Weights of a small masked spectrogram model: encoder layers 10, 37.0 epochs.
Rows from block 4 of the encoder of a small masked spectrogram model, named by matrix and row number. Rows with one number belong to one neuron. Each number is 200 + 40 x the weight over its row's rms, rounded and kept within 0 to 999. All counts start at 0.
After each neuron's rows are labels from the 100 clips, of 14848, where the neuron reaches its largest size: "strongest on" is what is common among them. Only what is clearly more common there than usual is listed. The data: struck, bounced, scraped and rolled objects made by modal synthesis. In brackets: how many of the 100, against the usual share in percent.
# gate: MLP gate (encoder.blocks.4.mlp.gate.weight, 1024x256), inputs 0-85
# fc1: MLP up (encoder.blocks.4.mlp.fc1.weight, 1024x256), inputs 0-85
# fc2: MLP down (encoder.blocks.4.mlp.fc2.weight, 256x1024, transposed), outputs 0-85

gate.366,231,170,162,173,221,257,153,160,200,157,187,264,149,272,217,161,176,158,168,227,216,172,221,106,145,204,198,254,228,212,216,169,219,231,272,189,207,242,232,215,176,296,253,218,208,225,230,234,191,199,221,182,182,216,179,200,128,231,188,241,242,221,168,183,143,199,218,224,241,133,274,125,165,179,255,237,169,175,157,223,111,222,263,167,155,192
fc1.366,182,194,160,205,209,197,195,196,187,209,182,197,233,220,246,196,126,182,245,95,235,162,184,163,169,231,193,220,253,197,185,198,201,197,236,147,171,228,203,206,186,223,194,235,230,176,205,176,220,209,164,209,177,211,170,195,313,265,142,272,200,188,210,212,195,177,196,183,205,119,172,157,236,251,217,272,257,249,218,236,213,176,253,227,169,205
fc2.366,153,172,138,120,204,273,159,191,222,209,180,204,238,199,130,224,258,161,213,296,214,199,230,223,250,169,210,209,214,273,211,227,174,204,239,193,202,102,208,185,246,221,175,173,231,226,202,155,223,191,238,178,254,236,171,248,87,148,214,306,229,178,287,149,233,169,190,191,120,187,203,223,179,238,216,206,179,219,207,200,200,154,261,212,141,109
strongest on: striker: soft (94 vs 49.2); quiet level (65 vs 29.1); scraping (51 vs 19.5)

gate.110,156,128,270,240,170,166,192,237,208,191,154,259,202,239,229,169,231,189,199,287,172,207,157,183,160,170,265,166,172,227,204,149,135,180,246,195,194,275,237,225,171,199,160,176,245,200,190,116,260,220,216,212,211,210,266,183,271,182,167,125,171,164,188,152,218,201,189,190,247,227,183,160,223,170,195,228,212,203,160,256,160,183,186,164,187,173
fc1.110,196,151,273,295,234,142,231,194,207,188,182,213,177,224,207,133,260,273,230,281,210,206,187,189,156,197,255,125,160,165,274,176,143,185,237,215,198,224,284,268,258,196,184,230,222,217,163,130,218,269,251,194,233,196,160,169,319,181,173,132,229,182,147,146,224,170,202,188,267,189,185,144,226,130,211,206,162,205,267,268,149,181,193,175,242,155
fc2.110,195,193,214,158,96,228,162,208,203,201,218,125,223,167,203,235,186,221,220,272,218,239,222,165,173,162,277,227,149,195,201,224,144,186,218,154,139,158,221,210,283,230,205,305,208,219,258,200,273,183,218,263,239,188,257,173,174,221,243,195,225,240,224,260,239,197,221,154,331,207,268,147,214,266,129,163,213,213,186,148,152,211,212,192,176,165
strongest on: striker: soft (86 vs 49.2); scraping (54 vs 19.5)

gate.575,187,208,188,159,140,191,119,205,178,224,211,136,255,230,186,197,257,193,216,187,115,213,210,229,179,192,208,179,159,254,237,228,225,139,221,222,199,147,182,264,214,210,213,203,151,228,198,198,137,181,233,287,134,250,110,203,169,149,229,208,217,221,206,246,249,174,213,212,208,226,155,146,148,217,206,174,192,154,170,203,211,211,142,210,198,221
fc1.575,195,232,159,244,185,191,216,149,277,113,275,158,183,153,157,198,203,176,210,210,221,146,216,182,158,211,155,197,260,109,206,193,262,225,283,236,202,209,207,160,194,241,228,254,233,227,113,204,202,195,157,203,250,169,213,182,225,206,199,146,227,181,147,227,225,195,209,276,147,250,176,281,164,210,153,200,301,244,142,243,208,162,205,178,246,138
fc2.575,164,178,189,124,173,220,161,214,192,204,239,148,228,293,224,195,209,166,150,264,171,202,205,168,261,236,246,231,176,189,176,197,116,203,150,224,170,170,298,177,176,247,230,197,222,172,233,268,213,241,268,209,218,131,236,249,202,235,257,261,191,155,286,203,220,158,253,186,216,231,214,215,220,266,253,139,100,233,203,238,208,207,168,152,194,219
strongest on: rolling (51 vs 20.4); scraping (49 vs 19.5); membrane (32 vs 13)

gate.584,170,142,190,249,244,230,186,162,175,182,241,160,186,197,197,227,137,210,224,239,260,277,121,199,167,221,175,219,207,181,169,210,148,207,172,214,191,202,203,125,212,192,224,249,172,255,152,238,197,155,282,213,149,128,147,148,182,268,170,227,170,215,256,150,183,162,263,127,198,171,174,201,231,169,215,224,191,227,242,242,191,205,229,143,126,172
fc1.584,204,131,185,157,157,177,241,178,183,195,198,184,232,163,189,222,142,257,241,228,136,241,201,183,212,140,137,196,297,262,210,212,192,185,214,203,176,182,147,190,244,320,194,209,191,155,176,165,171,215,230,131,160,188,226,160,273,200,184,191,155,207,205,227,229,185,303,197,123,166,174,163,219,221,255,239,255,209,226,184,175,182,208,205,207,199
fc2.584,171,162,189,189,171,249,241,286,294,227,193,199,199,216,219,311,202,151,200,190,218,209,218,216,215,265,234,176,169,213,188,291,190,204,187,185,217,214,200,273,181,184,214,158,205,248,208,149,192,217,211,233,230,153,233,154,261,193,158,250,168,268,234,148,188,274,217,132,255,252,314,200,252,236,227,208,146,170,183,275,211,212,235,188,230,240
strongest on: one hit (85 vs 20.1); plastic-like damping (38 vs 16.4)

gate.324,267,185,274,237,233,203,163,201,224,262,150,241,227,192,176,173,186,242,166,211,202,181,189,228,148,144,88,212,154,210,158,250,178,213,253,294,197,241,177,165,150,219,181,185,217,287,204,106,229,241,228,198,247,222,195,188,179,198,243,196,231,209,206,130,125,219,156,240,217,195,156,231,179,212,150,144,216,181,121,215,146,232,287,250,239,181
fc1.324,139,150,214,217,183,189,206,210,267,198,208,212,240,191,201,195,247,127,206,253,299,253,207,199,205,275,207,144,295,146,195,194,243,222,194,164,220,187,223,206,188,157,234,212,190,189,231,220,160,211,191,201,206,179,222,145,231,216,112,230,169,218,174,213,215,206,249,201,249,160,226,291,239,213,213,247,295,176,201,203,223,199,175,222,145,210
fc2.324,246,195,206,243,236,183,194,156,211,180,202,281,212,198,110,181,174,204,168,150,139,177,225,230,199,209,156,192,177,178,202,141,149,224,249,212,139,206,230,202,179,247,155,227,196,142,294,118,206,170,210,210,204,270,229,179,174,220,222,196,240,143,182,199,183,195,158,294,234,251,170,146,210,147,250,191,174,217,201,179,251,210,212,241,155,268
strongest on: striker: soft (80 vs 49.2)

gate.141,211,167,219,206,193,247,241,215,246,188,265,267,272,196,216,165,190,130,242,110,167,195,204,208,241,275,230,179,204,185,151,183,173,216,200,236,151,182,209,247,230,235,142,185,240,154,178,281,162,112,223,220,159,220,157,204,240,237,116,276,211,282,198,190,260,178,220,199,239,226,182,212,179,145,153,131,197,205,211,198,212,281,205,174,145,225
fc1.141,209,265,208,209,199,187,224,216,224,161,188,212,193,182,241,219,145,213,223,198,155,209,178,230,140,230,158,206,199,204,223,224,211,195,265,154,247,206,186,196,182,142,172,251,195,249,208,202,180,182,237,188,288,156,265,162,134,207,130,288,173,249,214,220,218,229,251,235,271,207,226,267,224,205,253,163,210,203,192,197,293,215,182,183,204,242
fc2.141,224,117,160,186,215,209,212,180,289,145,149,142,172,171,225,222,264,149,194,160,195,154,187,162,215,165,275,219,195,231,219,166,178,306,131,243,263,192,252,219,222,231,205,201,236,201,220,158,177,232,170,181,217,215,261,240,299,165,197,152,143,171,229,208,178,179,208,187,200,209,195,201,166,222,222,185,193,229,184,224,209,211,212,217,185,231
strongest on: ceramic-like damping (39 vs 17)

gate.382,185,154,158,208,259,215,256,191,160,202,137,297,149,234,190,144,264,230,212,203,212,234,252,123,199,128,148,233,241,256,181,217,195,207,134,245,174,204,202,179,178,213,177,211,184,188,181,194,156,196,225,165,257,206,165,175,193,170,244,230,175,159,279,205,232,248,231,193,245,218,216,214,190,139,224,236,234,194,162,185,171,194,211,189,144,101
fc1.382,173,175,255,197,155,269,152,186,162,228,234,142,287,145,199,209,178,206,202,203,165,220,104,229,174,229,221,198,165,221,209,235,177,209,194,215,200,176,216,132,250,250,244,159,181,225,213,258,286,133,206,232,97,215,237,181,193,229,174,147,224,240,163,194,149,179,115,213,216,239,152,180,207,236,228,220,214,178,285,257,226,196,254,206,209,232
fc2.382,128,146,167,217,183,188,246,200,204,187,147,273,154,172,250,189,165,155,232,174,228,124,206,224,184,174,215,178,142,254,264,201,144,187,243,170,226,193,195,243,171,233,168,191,169,135,219,179,202,136,175,181,243,191,199,224,237,203,243,232,188,180,255,216,215,214,248,128,215,210,221,231,228,170,199,239,137,278,154,194,171,182,170,153,278,240
strongest on: steel-like damping (56 vs 16.5)

gate.687,181,148,236,165,246,234,166,164,188,263,136,226,167,164,213,230,182,155,183,188,243,173,169,280,168,236,230,193,176,231,337,208,173,171,155,233,207,252,183,250,167,230,205,156,221,190,237,120,241,239,218,221,242,186,159,201,177,213,228,230,170,214,229,167,239,109,184,138,194,140,190,228,208,263,197,226,230,148,187,168,155,249,258,229,198,193
fc1.687,133,191,242,153,111,220,231,224,221,221,214,237,198,204,169,182,187,251,181,196,200,170,155,170,224,216,169,177,201,195,189,220,186,199,170,186,176,173,231,222,201,216,169,223,176,245,144,244,188,186,189,235,238,204,210,245,222,147,178,221,192,150,150,252,193,188,223,197,194,224,239,217,192,106,194,181,141,247,295,201,279,154,192,155,129,266
fc2.687,251,158,172,194,159,229,180,209,264,207,177,273,218,193,258,237,216,180,259,176,265,190,211,207,214,171,185,228,256,143,208,199,157,183,177,227,272,219,285,151,134,223,212,235,205,192,265,153,158,237,217,218,190,196,180,225,197,210,229,168,225,211,177,195,195,151,211,193,158,223,269,231,277,225,152,193,164,206,141,208,203,273,154,150,245,167
strongest on: bouncing (53 vs 19.9); thin (high-pass) (33 vs 11.7)

gate.342,185,181,199,221,230,266,220,193,186,272,232,241,204,187,150,205,161,228,233,220,191,175,192,252,132,200,194,218,212,261,228,269,210,296,170,196,200,225,179,219,157,205,127,137,163,233,198,308,249,145,209,115,171,126,192,152,211,300,220,207,143,206,186,260,136,153,243,234,154,206,159,202,198,148,149,248,130,287,236,258,151,237,163,173,122,189
fc1.342,178,223,252,229,210,289,223,178,222,242,269,147,89,249,195,209,200,228,189,162,155,277,242,177,209,218,196,181,177,169,186,182,160,243,180,246,224,222,167,239,182,221,166,222,186,237,190,275,218,137,181,184,126,190,228,192,309,241,153,249,216,237,190,279,200,159,310,173,173,202,242,150,211,178,187,231,208,221,137,195,205,206,198,183,223,162
fc2.342,206,194,189,174,221,165,235,190,216,165,234,150,267,201,161,198,164,129,203,196,207,211,253,187,193,166,198,200,213,213,191,176,161,221,210,162,206,256,164,204,217,195,214,237,264,245,188,208,187,279,239,174,189,215,165,240,225,230,163,169,161,240,212,201,124,251,268,188,165,262,240,136,161,235,269,135,262,168,226,195,231,259,237,232,274,169
strongest on: ceramic-like damping (38 vs 17)

gate.215,292,206,240,146,239,107,187,203,212,210,193,185,207,256,223,195,228,235,209,200,209,214,82,205,155,151,166,104,216,314,265,237,144,197,120,199,198,199,174,183,153,117,230,217,239,162,181,236,217,206,166,202,247,176,196,241,182,207,256,157,226,242,192,215,205,241,130,216,210,163,165,177,186,213,194,187,227,194,279,165,208,213,243,174,246,134
fc1.215,299,204,210,122,222,128,142,159,183,215,168,176,159,236,169,231,236,293,219,212,180,215,84,197,159,152,173,131,221,295,240,226,167,180,180,204,202,256,166,191,204,140,210,216,258,183,207,248,252,232,191,180,204,170,191,204,160,213,228,156,171,254,210,227,185,289,181,199,241,193,168,135,182,268,162,202,236,187,255,169,186,148,227,207,262,159
fc2.215,163,207,152,214,253,140,240,229,195,224,161,194,170,159,216,164,147,141,129,142,186,159,219,191,180,241,191,179,209,272,155,183,267,174,223,144,172,200,194,203,338,139,253,168,167,165,157,128,149,182,179,176,203,223,201,227,195,196,140,177,186,222,239,225,184,217,205,201,202,215,185,176,194,205,198,174,264,166,199,202,229,172,239,228,266,204
strongest on: striker: soft (89 vs 49.2); large (65 vs 33.9); bouncing (54 vs 19.9)

gate.629,181,242,235,174,199,247,189,139,206,275,223,240,218,164,206,194,204,174,207,147,154,254,205,223,166,234,183,173,214,210,237,198,192,191,219,149,156,189,236,220,196,116,235,279,184,173,202,169,147,212,129,208,192,193,211,192,145,250,187,196,210,201,196,170,191,190,230,164,174,171,210,258,210,172,239,219,245,233,301,233,276,236,257,185,317,218
fc1.629,101,112,204,155,208,177,179,240,160,255,178,204,183,225,150,90,207,186,138,163,276,207,221,234,239,265,225,244,246,147,216,218,202,187,169,254,223,135,210,195,184,228,176,149,177,259,241,196,207,175,240,162,231,211,196,154,118,223,230,207,191,207,240,221,264,206,165,199,205,176,114,221,248,183,222,161,240,151,148,232,159,226,169,205,172,263
fc2.629,165,266,149,211,228,238,217,176,297,307,130,244,216,194,250,167,220,250,232,170,187,242,240,206,221,241,200,178,238,200,167,246,246,278,273,203,229,214,197,226,204,202,237,137,229,216,193,206,107,173,233,168,191,219,242,199,207,154,206,220,195,208,222,149,149,139,173,194,224,190,221,157,230,188,186,140,217,186,207,228,271,171,261,159,288,242
strongest on: bouncing (98 vs 19.9)

gate.35,217,183,158,140,215,254,185,158,238,221,198,203,220,211,172,190,258,239,204,213,200,155,179,226,152,267,225,196,122,239,256,231,237,259,131,154,234,236,214,200,163,252,196,205,239,231,203,193,198,171,165,270,263,116,284,120,232,242,218,151,235,239,182,199,238,164,186,187,278,256,189,222,228,127,203,175,159,229,116,145,194,204,161,179,232,207
fc1.35,160,259,190,275,184,213,260,268,163,227,143,197,188,243,268,214,181,212,151,180,162,209,178,158,230,237,190,221,260,151,192,203,124,173,174,238,163,170,201,207,230,184,151,173,145,221,209,226,185,193,233,123,186,289,64,229,192,155,191,225,135,196,227,206,158,223,211,213,138,136,208,226,175,228,156,249,150,121,269,257,184,177,196,198,179,277
fc2.35,203,174,200,175,253,250,148,171,162,193,274,218,213,187,222,255,225,216,289,228,202,247,220,203,211,150,269,196,187,205,194,201,281,162,199,173,210,260,224,200,159,230,212,272,217,201,168,156,258,173,183,178,174,225,219,195,194,237,181,229,153,205,187,178,191,241,199,199,168,190,194,137,205,201,236,220,185,165,123,135,149,218,198,181,163,110
strongest on: rolling (53 vs 20.4); scraping (43 vs 19.5); bar (29 vs 12.3)

gate.264,236,217,271,134,192,153,213,177,199,147,246,284,169,193,202,209,131,211,172,156,284,247,202,129,92,226,214,240,168,200,171,198,177,224,202,208,232,224,173,261,165,284,210,169,244,218,211,189,311,192,190,187,182,173,221,189,244,197,253,214,199,172,222,176,179,258,256,260,185,217,239,128,121,251,192,219,227,246,278,188,172,125,173,180,239,156
fc1.264,268,184,235,306,232,220,190,245,255,150,202,188,133,161,204,152,214,189,174,128,277,285,215,183,179,135,124,176,209,253,241,183,161,173,118,164,278,134,246,160,241,188,176,205,205,291,207,144,199,154,209,137,154,207,248,194,274,206,244,211,218,187,305,242,249,226,215,218,176,267,215,200,264,234,224,230,231,189,204,194,221,179,290,181,162,214
fc2.264,197,198,143,203,148,186,150,165,225,157,201,180,198,176,159,194,190,195,174,175,180,210,193,198,166,173,221,207,247,147,170,211,164,192,244,243,171,269,169,187,210,184,169,170,210,161,199,273,182,204,281,254,214,219,174,189,224,164,163,176,299,225,182,167,246,170,188,201,244,174,244,259,138,203,189,165,149,231,187,238,240,233,184,205,242,205
strongest on: one hit (75 vs 20.1)

gate.343,218,158,224,164,230,227,229,263,195,293,240,213,258,230,177,133,169,146,195,173,208,236,233,245,177,182,184,233,269,179,129,197,204,249,192,217,212,166,200,173,219,224,228,232,200,115,268,198,229,180,202,225,207,260,198,200,172,225,233,201,202,297,186,247,226,188,212,219,259,286,216,184,229,285,172,167,221,113,237,170,279,214,182,145,266,136
fc1.343,200,251,148,254,203,203,199,158,189,149,205,196,148,172,201,282,233,260,185,237,225,154,167,177,215,243,246,158,143,189,257,230,134,163,229,203,174,254,184,228,146,188,170,234,170,214,206,175,139,241,191,158,215,189,224,221,201,184,213,248,211,109,244,170,202,200,140,176,124,104,168,244,199,142,222,193,183,262,189,214,109,123,229,234,148,252
fc2.343,293,248,234,212,158,190,202,167,167,230,226,175,169,186,167,201,199,158,196,95,121,261,192,185,231,249,173,181,181,144,240,152,169,208,201,150,214,187,201,245,105,222,155,195,177,172,262,182,158,227,184,173,180,194,292,146,205,264,216,152,248,174,161,226,257,183,181,182,256,282,183,208,179,141,218,225,204,274,219,166,202,190,168,195,168,278
strongest on: ceramic-like damping (36 vs 17); square plate (35 vs 12.3)

gate.495,161,205,189,142,176,221,138,200,232,290,197,234,233,202,166,216,183,178,163,85,199,191,229,259,253,219,164,218,152,195,163,174,164,189,201,179,260,211,187,217,154,236,262,133,239,133,221,229,202,194,225,158,226,176,200,187,158,223,176,206,207,234,211,234,199,179,149,177,220,196,196,199,182,153,211,193,141,184,226,241,188,231,249,159,197,222
fc1.495,198,217,175,315,228,246,279,279,206,213,198,110,207,209,190,188,212,211,198,255,206,180,213,240,184,155,249,175,224,248,181,243,179,267,223,246,204,131,210,203,202,206,112,171,163,214,230,192,178,228,301,198,124,237,177,71,227,177,213,207,148,207,185,206,270,227,256,206,266,244,222,264,185,227,146,256,176,190,124,164,257,187,202,176,182,189
fc2.495,183,199,246,262,216,214,203,236,194,119,179,186,168,124,176,197,192,295,204,228,265,224,142,192,202,170,177,148,272,109,215,136,201,216,186,176,192,228,168,204,226,151,202,251,191,143,250,163,286,218,217,288,200,221,196,165,220,161,158,220,208,179,273,157,134,266,227,163,129,169,178,185,266,319,189,183,247,233,185,204,130,203,168,214,250,215
strongest on: one hit (53 vs 20.1); ceramic-like damping (42 vs 17)

gate.551,177,127,234,200,86,201,183,165,141,247,212,246,260,160,202,236,278,154,172,216,261,227,198,138,202,180,205,182,210,290,249,223,249,230,196,179,197,176,181,152,156,202,173,191,222,267,272,190,291,201,280,202,206,194,181,163,158,192,158,213,183,186,174,194,202,223,235,236,200,229,186,183,300,163,139,191,210,304,247,316,179,148,182,164,179,102
fc1.551,205,268,221,205,176,201,131,253,222,196,202,210,184,152,240,242,209,310,273,196,179,150,152,169,195,182,211,243,160,163,200,186,201,225,220,197,158,187,137,218,204,266,189,203,173,193,164,212,182,242,162,198,172,155,202,225,175,159,221,233,147,203,269,191,234,147,209,229,212,195,184,232,187,183,204,268,229,133,143,242,183,201,293,278,178,181
fc2.551,212,195,189,193,251,150,262,166,234,146,220,253,230,177,218,262,252,173,184,248,256,247,237,177,185,211,168,135,174,248,268,143,162,248,159,284,294,123,181,222,163,195,116,221,167,205,203,167,229,182,195,212,156,222,235,246,207,211,274,116,138,175,170,187,206,157,135,203,230,178,267,164,167,233,195,183,205,133,224,273,195,228,208,150,201,207
strongest on: repeated hits (50 vs 20.1); thin (high-pass) (28 vs 11.7)

gate.554,198,230,238,242,214,236,167,159,151,194,244,249,236,208,180,167,247,233,141,202,166,160,194,195,184,160,188,219,146,223,170,217,178,166,204,176,195,247,203,244,194,297,186,234,175,233,185,108,173,157,197,173,209,268,192,203,173,160,247,135,168,156,218,217,209,247,225,225,237,236,236,166,120,177,186,287,271,251,187,183,173,83,152,260,135,185
fc1.554,179,260,195,300,225,243,230,151,189,219,258,250,252,229,147,134,199,177,148,165,174,219,180,179,186,204,216,200,135,214,152,246,196,178,251,258,179,301,231,221,238,265,194,224,170,165,186,212,187,192,172,124,222,208,151,255,178,203,187,160,186,189,143,216,225,181,250,204,207,173,285,201,160,132,170,298,182,308,201,195,165,196,254,254,196,182
fc2.554,168,216,167,229,224,168,240,146,259,204,121,143,192,162,113,209,200,227,201,194,289,261,222,210,193,196,269,213,278,263,182,160,181,173,228,130,165,141,191,174,284,194,217,156,259,240,217,166,244,218,231,127,260,146,261,227,215,219,157,251,277,201,192,188,190,164,228,170,184,202,254,229,186,219,279,190,185,201,197,222,174,257,258,178,196,219
strongest on: ceramic-like damping (48 vs 17); one hit (46 vs 20.1)

gate.150,214,161,211,188,209,212,241,248,167,197,220,189,170,211,185,181,209,209,183,243,171,275,92,154,133,176,223,251,212,241,164,260,211,221,180,269,196,170,200,238,251,223,156,139,140,232,223,237,173,284,274,163,138,211,263,209,180,201,233,212,172,94,200,217,160,260,214,112,238,187,304,253,143,168,129,228,233,183,184,228,242,187,251,157,127,189
fc1.150,207,229,138,203,192,204,142,196,257,180,228,162,269,185,210,235,166,163,209,174,167,114,257,211,279,205,176,138,193,139,244,149,204,151,199,131,210,243,186,171,115,232,208,225,264,129,229,149,170,121,100,220,233,213,102,188,240,217,176,202,281,247,219,125,268,178,188,242,206,178,88,143,244,218,272,200,177,213,229,175,136,195,169,237,206,227
fc2.150,194,149,259,130,227,185,237,219,169,186,257,171,233,247,185,190,281,262,238,175,313,184,220,188,184,162,251,174,246,208,181,232,197,219,257,190,211,100,199,217,196,176,178,208,218,262,221,297,183,185,235,158,188,222,170,141,145,170,232,219,169,223,205,205,212,170,211,207,180,209,175,226,176,169,187,219,221,243,184,119,256,240,183,148,163,150
strongest on: thin (high-pass) (96 vs 11.7); large (66 vs 33.9); text has "noise" (41 vs 17.2); shape: membrane (31 vs 13)

gate.396,195,225,188,232,216,188,166,159,255,189,220,212,192,211,237,178,200,146,187,234,201,178,168,185,176,184,158,224,153,171,160,221,208,174,237,179,175,284,260,282,144,218,166,214,202,118,196,204,332,280,165,176,188,184,229,193,273,183,224,212,185,237,178,201,172,208,218,158,267,210,208,149,233,252,175,199,226,188,260,223,214,236,146,255,201,187
fc1.396,213,189,188,147,220,184,195,234,154,209,166,160,224,243,219,229,170,208,195,215,147,212,289,237,258,195,203,201,267,244,248,226,192,218,186,201,216,120,97,148,225,211,214,217,192,219,155,198,97,120,221,240,169,169,227,222,128,211,199,201,246,134,196,196,276,192,186,248,162,194,165,239,164,161,237,205,152,188,189,169,215,154,239,131,157,239
fc2.396,263,224,273,235,281,202,241,190,192,212,203,241,203,228,164,115,216,261,176,187,209,143,167,224,235,210,197,193,188,191,211,210,228,238,175,270,260,178,168,231,131,198,199,139,199,328,168,201,246,240,211,167,203,260,209,236,262,226,166,209,182,248,183,139,218,231,157,245,127,178,200,219,240,174,256,176,211,201,121,248,185,231,201,202,225,182
strongest on: one hit (80 vs 20.1)

gate.600,278,151,312,194,318,208,181,186,230,155,237,253,190,190,192,202,199,169,154,197,160,189,243,254,244,141,204,136,199,198,215,188,229,220,245,182,248,148,230,269,198,200,162,247,201,181,200,213,203,219,189,266,191,200,229,205,249,235,240,198,135,152,253,171,159,194,242,276,165,192,171,247,182,225,249,229,279,244,165,195,228,227,221,175,197,193
fc1.600,155,166,146,174,210,191,225,202,222,249,149,254,192,214,146,224,229,239,187,164,184,208,179,128,193,200,216,197,155,230,277,189,194,218,152,257,163,168,209,238,271,194,244,208,182,177,208,181,168,175,196,174,180,235,317,122,180,121,301,214,173,260,184,213,158,164,164,250,212,251,209,230,210,230,201,168,191,195,133,264,229,165,177,197,218,257
fc2.600,211,204,227,203,191,166,168,161,139,180,211,204,195,155,153,214,175,180,221,290,145,171,268,278,198,185,177,239,253,238,114,160,230,200,188,217,216,207,239,222,201,129,185,197,234,200,301,235,232,151,306,223,148,241,202,279,253,191,206,277,168,218,193,189,211,232,259,222,231,187,127,145,276,229,233,214,225,181,239,172,216,185,187,161,158,153
strongest on: rolling (52 vs 20.4)

gate.340,118,189,205,154,214,171,179,161,215,278,229,160,256,180,197,175,185,156,194,143,199,142,231,221,199,132,187,204,195,155,171,244,201,198,116,236,202,180,219,183,229,202,202,208,242,192,234,170,181,205,215,134,244,176,119,194,171,157,213,243,175,224,215,137,197,209,129,134,206,200,134,197,203,250,272,225,159,225,199,216,201,266,243,223,213,177
fc1.340,275,148,156,290,124,184,144,176,198,212,227,187,208,267,177,166,157,233,174,189,159,158,112,207,206,231,164,180,207,145,175,204,184,191,124,212,173,186,269,166,235,225,271,189,244,253,222,144,199,304,199,224,213,266,135,222,181,208,182,194,206,227,238,241,277,153,217,188,145,281,179,258,177,168,198,180,218,150,184,221,123,159,217,226,192,132
fc2.340,241,219,171,168,210,120,184,267,87,255,181,126,127,245,177,227,156,191,261,169,143,267,216,256,157,247,198,206,151,213,170,215,180,153,236,176,181,202,200,246,201,170,175,171,258,179,271,219,187,184,173,220,211,212,249,234,212,231,128,158,237,234,185,216,206,237,163,124,233,280,253,157,212,238,193,210,193,195,132,220,243,218,188,299,149,248
strongest on: repeated hits (52 vs 20.1); bouncing (43 vs 19.9)

gate.762,190,172,202,162,200,216,179,203,209,220,264,200,262,179,158,192,228,163,167,242,183,294,214,236,276,188,243,209,300,226,248,173,231,220,162,213,275,197,217,212,294,201,221,155,128,199,232,209,238,195,230,265,203,212,217,136,182,223,180,245,171,252,239,223,266,174,158,181,262,178,167,168,184,281,202,201,70,243,114,178,223,163,218,183,172,247
fc1.762,162,193,247,255,169,240,176,157,246,155,178,193,255,146,116,193,217,129,162,230,187,208,170,171,253,192,256,219,226,188,183,207,222,141,189,225,168,177,162,244,250,260,232,200,218,229,213,164,243,203,142,264,225,287,233,173,207,138,222,212,158,159,252,183,218,180,164,183,213,185,148,191,228,199,266,179,178,175,196,219,154,196,245,177,225,245
fc2.762,178,180,194,233,150,269,168,215,153,264,234,142,193,230,229,198,146,310,189,148,166,145,145,199,188,253,139,171,155,205,172,158,237,220,195,165,168,246,159,237,245,242,142,197,166,222,215,263,247,230,234,220,153,195,196,73,187,226,223,218,167,196,235,211,252,217,201,153,203,254,207,205,187,242,206,204,167,188,215,200,234,216,134,203,224,247
strongest on: rolling (44 vs 20.4)

gate.738,213,265,199,108,198,168,187,203,189,252,176,223,233,226,140,270,220,221,199,278,159,195,223,206,231,264,259,273,124,256,187,230,186,189,122,206,220,211,225,228,176,140,210,62,164,186,191,206,230,185,178,210,244,200,255,210,217,161,184,248,166,162,203,178,197,192,281,208,228,191,154,175,190,172,219,228,152,214,218,202,177,209,220,170,215,184
fc1.738,195,211,186,240,214,209,186,206,195,254,134,177,134,199,238,214,152,237,231,148,223,184,198,232,149,207,171,221,206,145,183,171,154,268,282,166,225,206,139,229,198,189,208,273,210,201,169,284,226,181,253,158,195,202,156,166,239,257,150,180,265,210,240,191,199,187,173,151,124,173,253,258,234,175,186,160,215,182,221,233,187,191,129,211,259,233
fc2.738,245,204,187,184,216,174,166,227,216,217,225,246,233,215,118,159,199,210,245,240,142,232,205,198,241,237,197,227,209,222,180,191,228,188,184,222,240,181,221,160,189,254,215,210,211,165,196,152,250,209,166,270,256,238,180,214,109,237,220,205,187,223,156,124,214,190,253,210,190,208,234,172,199,209,211,178,201,193,86,201,225,160,237,173,167,267
strongest on: thin (high-pass) (57 vs 11.7); one hit (54 vs 20.1)

gate.638,291,254,179,195,266,237,164,179,161,234,287,211,147,234,120,188,185,194,198,213,186,221,174,148,188,224,182,162,224,279,183,204,215,210,174,258,164,206,164,137,193,231,206,80,243,127,169,172,167,192,183,207,310,202,227,253,248,242,153,176,196,205,192,214,210,140,166,182,234,158,135,142,168,161,190,202,210,194,169,195,175,207,248,219,289,167
fc1.638,143,197,241,247,180,156,182,196,157,179,180,238,168,232,201,181,202,266,184,198,239,139,222,177,192,211,201,200,198,156,205,194,240,246,210,160,210,197,229,141,162,137,275,287,212,159,153,170,279,236,110,230,189,194,139,215,145,174,207,140,247,184,214,162,247,163,246,160,199,129,273,187,196,263,195,203,195,168,190,128,176,180,232,197,166,172
fc2.638,165,235,157,232,217,178,215,188,193,187,304,137,190,170,182,246,183,153,172,212,181,206,120,151,216,171,165,219,183,176,219,211,228,149,251,187,208,191,193,167,216,268,176,181,216,238,209,197,262,159,199,223,140,216,204,209,216,210,136,192,195,203,113,138,189,159,209,210,137,214,108,265,185,124,182,228,273,173,63,235,266,178,193,194,212,301
strongest on: steel-like damping (50 vs 16.5); mains hum (27 vs 8.7)

gate.65,268,155,239,231,221,200,244,181,198,168,300,203,186,200,200,185,279,209,176,215,192,270,154,186,186,218,169,144,290,198,222,211,176,229,190,288,286,215,246,185,183,245,198,238,161,262,149,235,268,184,229,251,184,205,166,167,213,234,155,208,166,212,116,203,114,214,215,161,239,244,227,238,176,153,166,200,204,177,171,163,185,218,160,241,192,217
fc1.65,198,238,114,167,232,145,139,217,164,248,172,205,236,213,284,177,183,268,222,152,203,225,232,206,226,238,193,171,165,223,155,225,190,201,167,183,261,157,162,183,258,151,238,173,209,186,169,196,119,181,197,193,224,204,236,206,274,264,194,138,247,211,237,196,201,174,175,301,217,196,210,148,224,229,217,270,161,263,194,248,211,257,207,225,170,126
fc2.65,235,183,173,126,252,178,235,248,230,193,198,241,175,168,208,205,188,159,137,228,235,244,192,171,234,222,196,211,194,232,263,235,125,213,209,211,185,272,195,213,70,208,145,190,196,243,204,159,129,156,211,170,194,218,187,231,167,205,237,211,179,180,126,229,223,202,135,149,214,138,140,263,208,160,189,167,202,232,201,146,185,188,235,183,247,187
strongest on: rolling (73 vs 20.4); rubber-like damping (39 vs 16.8)